config = dict(
    dataset='histories of elementary cellular automata, time running down',
    num_classes=256,
    norm='groupnorm',
    widths=[64, 128, 256, 256],
    blocks_per_level=1,
    scale_shift_norm=False,
    shampoo_beta=0.99,
    max_precond_dim=1024,
    batch_size=384,
    epochs=9.5,
    warmup_steps=210,
    weight_decay=0.1,
)
Rows from block 5 of a small class-conditioned image flow-matching model, named by matrix and row number. Each number is 128 + 32 x the weight over its row's rms, rounded and kept within 0 to 255. All counts start at 0. After the name is the row's rms in percent of the matrix's.
After each channel's rows are labels from the 100 images, of 14848 (inputs lightly noised), where the channel reaches its highest value: "colour at peak" is the nearest of a few named colours to the mean colour under the peak. Only what is clearly more common there than usual is listed. The data: histories of elementary cellular automata, time running down.
# convs0: first 3x3 conv (model.decb.0.0.convs.0.weight, 256x512x3x3, each kernel summed), inputs 296-369

convs0.62 086 [169 126  99  95  83 138 198 130 122 157 144 125 130 131 115  98  79 129 111 165 127 127  84 131 144 121  77 110 146 106  64 119 124 136 133 173  92 152 163  89 159 136 100 126 161  92 101  77 119 105 108 136 141  77  61 172 162 144 107 138 160 164  91 152 122 129 146 154 188  63 140 118 131 140]
colour at peak: black

convs0.91 134 [167 110 138  94 109  99 162 116 148 171  82 121 135 134 136 132 135 143 118  99 109 141 113 138 137 144 146 109 114 151 136 148 128 149 118 146 133 143 158 147  97 117 126 130 125 126 167 151 128 135 124 142 103 176  49  68 122 117 115 144 127 109 117 132  81 100 105 111 128  97 153 119 126 126]
colour at peak: black

convs0.125 112 [138 158 183 152  95 132  21 100 121   0 132  80 128  95 137 118 163 112 168 122  80 151 122 112 173 109 146 118  82 173 158  71  81 116 115 127  93 142 104  97 212 119 135 125 119 164 133 117 186 131  92  70 126  91 103 164 120 138 152 166 109 112 106 156 126 155 144 191  64 123 149  36  81 122]
colour at peak: black

convs0.126 092 [  0 231 107 101  95 134 123 122 111 147 119 152 122  57 133 118 134 125 129 135 145 104 133  53 110 170 133  89  54 151 137 153 116 107 145  67  84 139 134 120 156 120 114 158 120  99 150  91  77 100  75  80 137 164 118 122 188 139 106  98 162 111 134 127 180  86 149 178 212 155 144 127 107 133]
colour at peak: black

convs0.19 085 [175 126 159 130  88 156 170  93 166 169 133 136 126 141 166 133 114 102 162 147 137 127  95 149  80 140 104 140 153 167 125  77 132 164  60 168 136 152 136 139  91 116 142 163 103 158 127 163 137  97 159  81 142 130 154 139 152  70  70 224 152  68 168 128 120 147 142 110 156 138  82 107 150 144]
colour at peak: black

convs0.229 112 [117 137 116  92 152 115 140  25 185 172 125 140  82 137 162 138 113 121  53 101 113  84 130  37 127 178  98  62 126  75 103 103 120 139 125 126  66 125 163  87 151  93 171  81 136 149  74 170 159 102  98 140 143 145  85 115 146 105 152 182 119 119 125 102 140 188 139 160 178 148  83 137 129  45]
colour at peak: black

convs0.7 079 [ 74  81 143 186 128 137 190 124 137 120 120 159 123 101 123 141 145 105  90 138 164 134 106  68 146  94 101 111  75 157 123 177 119 147  62 115 120 123  87 170 152 123 163 163 186 157 178 130 171 143 177 103 179 116 102 112 113 187  89 112 132  79 138 156 150 144 167 193 122  76 123  34 138 152]
colour at peak: black

convs0.195 140 [ 73 129  98  65 121 123 110  49 117 116 105 130  72 143  63  76 127 169 146 112 110  69 143  97 159 138 133  73 101 157  84 103 150 125 129 157  96 153 128  83 124 129 160  75 143 111 120  56 117  56 142 137 109 125 189 203 129 129 131 149 149 111  86 128 120 120 134 122  84  87 117 108  52  99]
colour at peak: white

convs0.233 111 [125 139 131 112  61 181  94 199  90 148 204 109  74 105 115 103  76  64 141 120 136 134 108 175 155 117 101  39  85 149 118 122 132 114  81  65 145 157 125 101 122 140 137 124 164  85 126 116 130  26 114 182 138 170 159 155 237 141 129  97 103 122 165 177  95  89 160  91 129 131 130 118 172  95]
colour at peak: white

convs0.227 073 [ 96  84 156 105  54  97 129 128 134 144 124 128 141 163 174 124 103 135 164 117 136 101 151 127 122 119 135 147  97 147  99 131  97 134 125 106 104 162 126 140 143 128 144 101  90  87  87  95 148 136 136 123 161 114 178 118 112 151 140 134 128 157 108 167 138 169  85 150 123 100 121  84  95  78]
colour at peak: white

convs0.63 077 [164 150 112 101 103 121  83 135 111  96 163 149 157 132 145 137 155 164 101  90   0 146 137 116 205 112 147 100 103 130 166 167 194 131 106 126 152 155 116 126 160 127 153 160 168 123 138 125 160 130 112 113 129 170 169 129 130 156 107 160 165 145 161 184 182 126  92 176  99 100 122 184  96 109]
colour at peak: black

convs0.218 089 [130  53 168 117 141 138 143  99 127 193  80 111  82 114  84 177 148 103 115 166 102 134  95 124 115 126  89 125 124  66  96  50  75 158  94 159 177 147 170 119  95 107 165 136 121  86  70  23 144  93 126 117 255 131  72 130 109 154 199 138 138 142 161  62  77 188 143  93 174 186  95  92  92 127]
colour at peak: black

convs0.99 069 [156  98 130 104 151  89 111  91 148 157  68 121 122 126 176 111  94  94  92 107 170  90 181 143 108 147 118  81 159 180  93  76 162  98 135 131 100 136 133 187 158 157 109 146 126 107 144 183 131 182 149 107 130 154 120  88 128  75 125 109 108 105 222  95 144 133 157 127 177  88 176 157 116 123]
colour at peak: black

convs0.59 113 [109 122 187 148 140 148 137 145  97  65  72 142 120 104 105 126 126 175 104 126 138 217  95 149 118  73 158 139  42 119 113 128 116  82  97  47 138 125 148 124 121  98 162  93  99 134  77 119 115  29  60 136 130  70 114 145 230 133 131  89 108 142  89  88 172 117 120 103 118 123 160  82 145  77]
colour at peak: black

convs0.5 099 [178 127 130 133 123 104 224 112 148 138 153 120 160 148 111  91 136  94 160 165 134 153 162 127  71 156 136 114 176 135 127 133  74 131 125 122  77 134 125 103 132 146  97 143 138 130 132 163 178 159 173 152 148 162 200 151  94 129  94 133 126 106 136 217 157 123 158 128 146 117 184 100 181 170]
colour at peak: black

convs0.150 082 [152 124 124 123  93 140 150 114 136 176 201 137  94  89 206 105  81 133 181 135 142 196 200 173 126 166 165 165 113 105 179 136  40  42 187 179 124 171 104 134 148 129 119  98 125  93 135 105 154 120  85  97 135 114 110 122 220  54 116 126 142  92 150 139 187 164 130 135 131 113 106 100 127 170]
colour at peak: black

convs0.159 072 [142 188 150 216 143  95  54 164 118 148 133 183 127 166  90 106 128 104 128 167  86 133 138 136 137  87 159 125  96 182 113 117 141  90 175 169 112 149 104 121 140 142 144 114 112 205 115 126 130 149 187 138  99 123 112 155  96 124 139 167 129  73 145 160 151 127 171 147 117 131 114 142 145 150]
colour at peak: black

convs0.132 082 [147 133 173 200 118   0 170  86 133  84 133  69 201 156 113 128 169 169  86 120 105 146 142  77 154 149 131  83 160 135 110 125 138 125 104  85 108 157 147  96 137 134 184 157 100 177 133 169 117  99 151 152 131 176 193 138 106 129  78 148 153  92 111 111 133 117 120 140 106  46  87 106 171 102]
colour at peak: black

convs0.177 092 [105 124 164 113  98 140 137 116  94 136 156 119 148 169 113 143 109 145 135 156 146 155 207 110 108  91 162  80 134 102  97  60  78 170 109 128 159 116 131 119 132 117 101 128 134 153 150 125 121 115 125 127 145 139 108 144 135 118 157 176 159 148  84 150 119 138 139 133 160 134 129  90 116 110]
colour at peak: black

convs0.18 099 [122 171 122 147 173 137  88 152 149  91 126 118  95  93 149 157 165 105 176 194  87 129 140 122 134  88 130 163  53 151 168 127 140  86 136 176 123 139 144 139 149 189 132 143 139 204 152 161 173 196 129 100 157 109 107 137 198 192 148 133 133 135 210 180 198 195 105 166  97 178 149 145 130 180]
colour at peak: black

convs0.81 086 [105 134 113 132 133 170  33 142 145  64 175 129 172 167 101 132 133 103 154 120 133 108 164 142 131 118 129  72 113 130  33 206 141 156 152 182 108 182 109  94 104  81 109 139 124 127 207 139  88 107 132 177 113 131 144 114  90 120 134 170 173 178 193 163 127 146  78 161  85 143 134 207 137 133]
colour at peak: white